A small image denoising model, trained from scratch.
Training: adamw at rate 0.0013, 11400 steps, batches of 32.
Rows from block 2, named by matrix and row number. Rows with one number belong to one neuron. Each number is 500 + 40 x the weight over its row's rms, rounded and kept within 0 to 999. All counts start at 0. Numbers have three digits each.
# gate: MLP gate (model.blocks.2.mlp.gate.weight, 576x192), inputs 0-191
# fc1: MLP up (model.blocks.2.mlp.fc1.weight, 576x192), inputs 0-191
# fc2: MLP down (model.blocks.2.mlp.fc2.weight, 192x576, transposed), outputs 0-191
gate.558:501481542506533414429465451528512526480529491447570513520513498508504498531539482474497454542489504534543513490405524462487500526518460588481514467478452516490455488536506585479535454516525541488485464509507514511551455512534585553546470463469474519577440510574525528504488462441463500545506517541487495533508534496510573558446507424533516560538500489458475488503510441389472425550530508478508514538484498531573555528472547489511458477523504475459444427527435475564469454510446515538454478456506495499479519475520479528402491435504578483426478449591456491493527473466483530636
fc1.558:512548492521512515470528539514516434504496485503531484561491488531468493549444471507585569460559522467488502455512481417497530517490586501505484623474499524541510518481466433521456494557558517531530474527431477457533538491443509515457399518485561526505511498486461520518552544544458461513539509470462525464452423521479444358536486465506503475519517486489570514479528512504507534435410509570476478620511497530455516494535453524526503502439519484503501580449529504520470479541636496372521513497525487531488456464471503544451530521466529533500468505519518516470501466498546506499
fc2.558:531480581467507456488546540481493559548442530570576503438541451451512480511466575532496460537516463482546476510485509500498494540469494583543585502511518465507489529554446579514468533547515542498472444530461447495523532517471490530498580468524503494486528504537503480485469473585474500513500507552527452507507473478516500569455418572538532567523509534435495567490494539524401504458534435609509461549536506508478553479498502496494580464496498552555472446470506477431526473486385496511435536492494500477541555567539512520529571496511514474526502548510455517508437556519502528606
gate.559:543538514519498541542485504474505463485442450521506493515514497406496508534546447482519502499495604519467531514505494537492528512545579477459476524459502502525487491492470504429536463546542484520561529499479532469528559513494515538385424501488580525531487535547474511478544531477506492510516484473544435479498478452492482614506454502532535508426502484474510496499525538502428470522430506506465506513494488497472511510509519502487489444389537381502480428337486476475508518535531483391567490486523503511498431473486523539517442529450525504498467583552564504539499503465458473602
fc1.559:504461506495514483500474404475452500518496497456543497485557514471442506518464473460454465511434506481521487455497559523444541505458507546459468512473550501523440492516458476471507527384523599568473460510479476487596567547568591500504470475505501550562558479597522470472507399400454514530534438447483465496507468475546494525523566516546514516450466467494491464545465553441554494484431536475513548537466447504417521559541507502480476487489497491482589503518460474572454491555470516514490502461485479510530522422495504491556560536465597468471467488524537529454496507483472460496
fc2.559:517432514490515499525509568477516519523470517489478554518504508500513522531516506594503500510466484474519454491500504453536493480472493498480542524540529509515546517478447539553507496467534523462475403516532488501511582511510497561499721490586487411547519567562537451503513494512458514480474539524574443425491454502532529525509488497512523531535488502551511511531483500535519464479604508509506576431495459486507524493494487494445541490511620560531519440482471556515514498470504459496556554495477508472484491541547541544533573504506487479456485513623526568500532564517497493556
gate.560:594470517514459481505463542519485503524517467488360465490470510450410491443480456390484428477540528500582488556452536515427520488462535478541509505507494564474510478540529553536525411495539524526541513533488484518523529506496481526491499472486489505538459555530520422564442490517484458528496467504537463537467473477490528529516509544522581560508499442532543526476549494567532493482556481552546522562622517429487419506564478509558565486447547511473478500527536498517484462501531534541468474492548473497464512576466522518518602491462503480470487503478488492524450532511391540505
fc1.560:542517452487518486458678448491466495506511540450552454561472473492540524503516531467493526518511489513536457455534503518509418513451516520431530480465475584446538502510533468415501456546526531524478455520440406514543442498440532474472491496503494503491526515598515456522479522561472475526393523522524550594488480475489437516542534473501521555519457527505489514512516472628498477447519497460528473525523469457470430440491466563544517462488497538436521541491491462529474547494536547489543520452506490491516541511466526515585590481536475441498503462503493506488420516505438490517
fc2.560:472537456493461528457513533537515512488544457511440443515555476483525527480491548424445429395504510505477533545449498518473565508450539611530499469374469495476462481503544525558494526462479390544471514484489515543463494473565458493484458491474500555488481478427428508466504498560523493470501470510457565489464585499492518523472471593506516537468481479438515555492474532495467536546455523477535446556505478561463481502499576596570476491485562518466435455511473513431437421447473541535505481479535509485469486502549469520417501534489504502487523431464508529538515443467503473494
gate.561:477508478556426498524480510504510468513498524520480490504522513489512517490531551378546475453526485463536543434549476512499425504546465587571489514530516492485467489497527510468527521588498453519541518521461575529528428517478461494515473538511565507500455437384504566541554486486540523516530505481525536471442486486512557546588569512500491466513516475493529492595504450477478481582636540501523503522460536506512486472501459521464493485447455531482522510560472471479565497433507394553384440537498524547470518437514508438547536485548503458483523475548469526495479473472518495550
fc1.561:444474476480492551553527450457477516482485509444456454474502515557431484493466484474439483483532579505586506442483536528503485507515481484551479444452518478466484612466508463479515551465489479488458491495480479499530502518533474451576489526539452501488539489552512347540491520497454533516524468530494443468454489477494549463495546599542517527528502433572430550510521525502525494466499486434516514398513448516430561511466509540463524518462547501513533541525447490505562549513584489496586498514496483511565535477560497567560446398527502565502482435531467519519503501522565464515
fc2.561:449551474492498479414493458451531498515510476524515543437409547551534538493565575540490524528500505508483529567430498548440552537491572420562460482495488453565474514490433528579552460557457488529516506520489540521530511506487456438482413477495500523496466509469509541570478505461452508505558479479534483569519479460462504539443384458525457541478491451472490527541509478567553499563478504471527494504461550502543549459506439548524487466508501513489499635481444515462530511514469455504413420505523461517478474542469492544448487552586483515541514516480474533534552444495529496496
gate.562:513536500509545501484450517533497508560553485554491487550488529433529492445510466447554535515506458509470502558488557461492558472512579499512463536531574488497517528465482518633493469505528532485494482487475475462538584484501519503515489476499534457507472551548550494491419535542533483506549491510567436466432529480504510521521429499487498449500542447520583493572592485466462483507415501547459477474493515464487516474530476454465524516482451474452510525465486581533500457519536554482514494389517495478456551554475457534579515455686495484553509486525516439477464509521509460465
fc1.562:580458487546519480508540434493593484574464450490528637521417505501519516487523509512524610525507505495487473490539525489453522524532482462471511495529467556446458486445478492429491516580458573447462584497486507522485515492474503585454493466479553496475497440495480530487417464482493491438472525527568491531549530461456392538456467491499447444504478517504484490462504521509535517525417418497474519492473479510511597491513489405445512458474417514504496432453491463448564504530513573478455515525453523464466539506478442503532541499505494523517501470471455481529431462487482519540
fc2.562:493469467543475520500550495529473551509496549487483557487548486511514513506447550497499509482499463538512516508506459539574382466391495488495513535506564418428457498479494489448549500512508615451368444523535485484489501498439535470473547493492520485521564437573486501505513523514434487522481473488536484487461515464527501495508457472535510504493491509554489495470429532357434510561502523461495595502573520445493518488497537544508514480496492446525509494473498545522482445509487508518483487472479539499494510512496531645474427506361515516493498549490522576452515506492514513485
gate.563:498466466564553497482581436517481531492532581502448550472422510502457542547562463471490508496459453496512483520492481444599475539530503481470440466471494537441527495580495519447482455488421469495510522499524466504468559487527505397493473547510490495467480490462509444546443536485586494517538540515526527493533479494456536441571555527544482477455441545468485528490483541520510495552413506454510510524585534581486511505530497435547516495502479614513529444559580572507431459528453533479582463526529542504474556514559504422519517480533542550523508465542465510524508525520537553501
fc1.563:507503549460446489441571538558496493561435444439530437454531455496497498563495518513481468411509528558518437463525509608469492495459572498483500522443529512544543526473484469434450548544509524474481474475552527576485534477562501441554544456489478531453470537518535461428514481448492507406520516523546547562564468461479505462492629483472507464486474489523432516549465549470507508523456530491456507465472433499525455500512470528494511481489525536378529439478500549487567530541400455535469484491447492491478481516482464455514504496445560483556531472500496491502545504459516487554
fc2.563:447528594495560504476489452651460466473470392535488530527473453499580522481538543485491425489517472438556554495516476494543504500505464493533481576504477510474496484427519484468491539507487594468508486484478527520501565459499488513450388508447529545475490484486551521527550438508521494479428500469521479469454503510560480510481493435505467465562500540523526489477505523519598498485515511587478554548489489586484444585444496570522482491450520566528452497518499526526456504517569513507514521445528503527443494580471452446571518470557526556475535540542518505485487467513520507465
gate.564:450549424551478553556502523473541474483551503545471455571527492562440523475545570498514503478470540531503485471486478505473528457606471434514535459504483451512430498512468475519503480535466510470514504471536515511501548363544512535591471456501458486520452527475477491528526533586550479511493472473407476525534540484522544522497515561485490460518467473454462494433438538516450507511528501532555493406440550474477466455484539497495501418465509420450463481552508513536442523532485443519508522463473555499539469536469432490519495425555434494565558511492504424482586454544513483472
fc1.564:475529504519401496542499477457503489483525498522587512499503494527639470483522510598514564520517514566555582477413458497537550519494564542496473525491546449508444502512510510449454435504507529513480415520465497448514454487514529476476471477491478473513448500539486472506498452522548511516582520445489579509537536547576415487435491491472510435549541514491495493510495492478561482441508518453528518430443483499455541525494465503482442504514448492492512445467471462512560482523483518492518541502515507480475508478548475530339393466502502457471492564544491469504585517461531548488
fc2.564:494540494519496517436513459477563515477521457456472538480461553533550489496457492592464452458518467482552450598497483543595464512428543526507494625504511555473451504509457449515494546480452592374442523514502507513482526506553419489542510523549503510537510500498445534559477520509464506516483518521461531508411527504540526515609461434499504485488476504517466495509505502440576484590525537533542542515507552507522548502536525503524461518504587537439552496515523518423478559533491479518529478502545505538496480440521519478535531500465523526496569472589525568525531506503429508517
gate.565:527469484489464447494540483470479534525463482530500483444490495515464476486442445473473433412513461472543506523555538475457528523450499575540585480501488519510530508519538576498452540496567490523497449544452517586527466494547472451451551512498525456487538555487510508550532525483510457525533479525487515478554555478519448481570550456465488507485501479465513520547570501547531549507445481487554502504500482511478493564475490501482522447547524490501640534528537541552431482487478473501544447403534540514455532481475451540541629486547474536531481430579490502425571468558525524596
fc1.565:471516530489510525465494431489472497498524554512497507428463455529483529511525540520539529462597508483560485503643503542512484495527508559498544481498447558587449499538515513485597523459478537508549524529495504430475520485463516519475510551514501526524485464439488439529530472503540499585519463502448404483491448529490488461502543475495467443467482526469541493541471459442508515419449479492617508504524503475499538515513558426439564535482473531452534507601494504460503442465544530520554489509505533486461514527564571470389536596487492483477479478470448500465529493458519517420
fc2.565:447458533499461500536460375484555473459453445519490518501520475521523488498520357506430484425475467507504511542471506545475482484477485532522484536483494516457484469511560389497470494458496548542509485492509501464476468477481464502484504493467498574476477494527506582529505483494454526546505499528446439474513597470514526526470490489496489515527417459503495544505574508434515499566450522548487490521528482489498546507496574529469434505510416480463565478507469543507525513528495465521509483494528516514562471454522441476680462484459448504525489520448480499467524468472542488352
gate.566:469476517540445526486494511476460460467475474594499501464487512492551519479484564537491587466460612522473509565555400540504472566492551449452522523444515511506497526493472540536571500419488482447461572515507495490565536501568540504437504552526535532535517502489568464526521453516508514451523493514529523475524504506557502544532487535449514512443510470474526461513446534483513571536451436490494410472494462473457507523556589563564515533446484466503477477482495501523517404514483517476578514492507524510519463463449536419499433544538570466518528597518543547483520557503530547573
fc1.566:537515525477502497489522466512508437514554520446512508502506522552519504536488536457508500501507469481488526558421422463524513501530522570490475466535526362474470504532497493512488469486544466502487479520574486536510465523494500462505463498526439449505487488455477508608457473542500505520517483505502793575529483520500484379547492506511520570465510519494478513498504490485539484495532481525491495447519484451543582490499508489508497530484485470497464528528525502526483501466469582500528480513479481496491511505529494520375442534477509529494526541482515480506524477515461498440
fc2.566:486436463496451473482467521511494511609479472430416484469490485506512493458515509503501462499495446506439502539441492529490500476444500449581510485502506454502465436490512526506500495516468516486512510487481477517483503510492501484509307490462528501494459479446472500598494455535540486505532462518489246484517532477444535586491438505500498455488554511486508515484507510514494496573477440509515473533499485449490491500493496467531470493508532514507454538528477494440484482529503499502430539511492490461545497503520542527404478437497402496456516487481499505528533504476545504555
gate.567:482476523492488566481496459544500536499523523525482456421520476393485432494531519608450558477570493537507467493476527553584563480553543474546467510498474536519543492519417512601565447469512473549467431509512490530526486461484494538519524507395499478497460569552507478459501509532485437605493514507447483495499573500467482514490472505584504514557475524550548543554524496505515511549414459535532544522481508477456470514532533454504500519483569470480512443533488512505523491483477470505499471461574438484512580576532435509489546462505517559528548573496506470499504491616504468485
fc1.567:512552525453516547563471446498493462485518516505473517389492518504473480500483544480485461515461642507491536596456428626522509509511548490447455447495508436451482519526510494496550526467504475504509505493537462526525511501525504496519537476497457486494484500497540444535513474500516506451466501468531694562484496515500522449495502551515483417479486503553509490511537495480520487554465452463482517411570477451482495536531526483513453471488538550464489520582471455468462499560525552530551530524487479475487512520524489515355444506515513499514467548501505516547504515506447493403
fc2.567:512516562505496480545499414480451487525487514500557501535497495504471521516484463489513474534494353507528485496510513475516447551478492510424521414478516466465486499523530464480543503505526477440488466488505502474528477516498527520480715512501480464499495490532564528455495535496497517517572495490489595465454493499484489412478532511490509449512494494558489482514455475511539461442450532483503491476532500626511503495491531486433528526495517408516524451520496489602500487412516500512541517510494516509458519456508465527618548500486549528507586506481523549480463544514475506389
gate.568:457435497468473496542424499493518613460508424520496504543530494522443531507534516454485531490530551481553509463556510547488512506457479476554467580505505489528475518436484486569465430499526485511497505493479508546546469423450485416537569509426445553477526456483491481501492537482468487533507502516512488546478479438533544428458509485509487555512474507544504537516514466461494485494487558515529482528521467511483450471532508477539443520421516596525543472574509523460490507509521421533459503484589485595455477481526512520540678472533461543449489463575517546453475551500467548548
fc1.568:486576520541506475437537457486477560494499516501511556477506557539526512546533570442472602496470558479546499514466494459513481490477521503549496550615543447509501562524510520567487508503528479483490481558415522460509510447516460404563444510541475528496514425446496515524525488477469532522517536542492458530483512529505499442492455485490502655453528535487554494482524497506447498488509573512503496443484470464502452533506504519518492565453483412513535478529504507573546535380521433464501491477497490518495447465532588495484497395485473468438498512476514491474459530521473541597
fc2.568:536537488519483474460471544471495484360543477563534507482448543495496524530496508489475542388484583477485501495610511490493510484517488509546486497529477554470486498508491475571529475485502526572481517519501525491495530504549485484465590487473521546478460509488456555481521516521516467533509493496521569490560473489442502492460523493515530677518449451427490461504477525475492471498516470510533489577521502464505476502521509572492546496481540660546507559437478515437525541564432494534487386486500504514558532473486473514531407570527538483497504517502503499483505452501542496506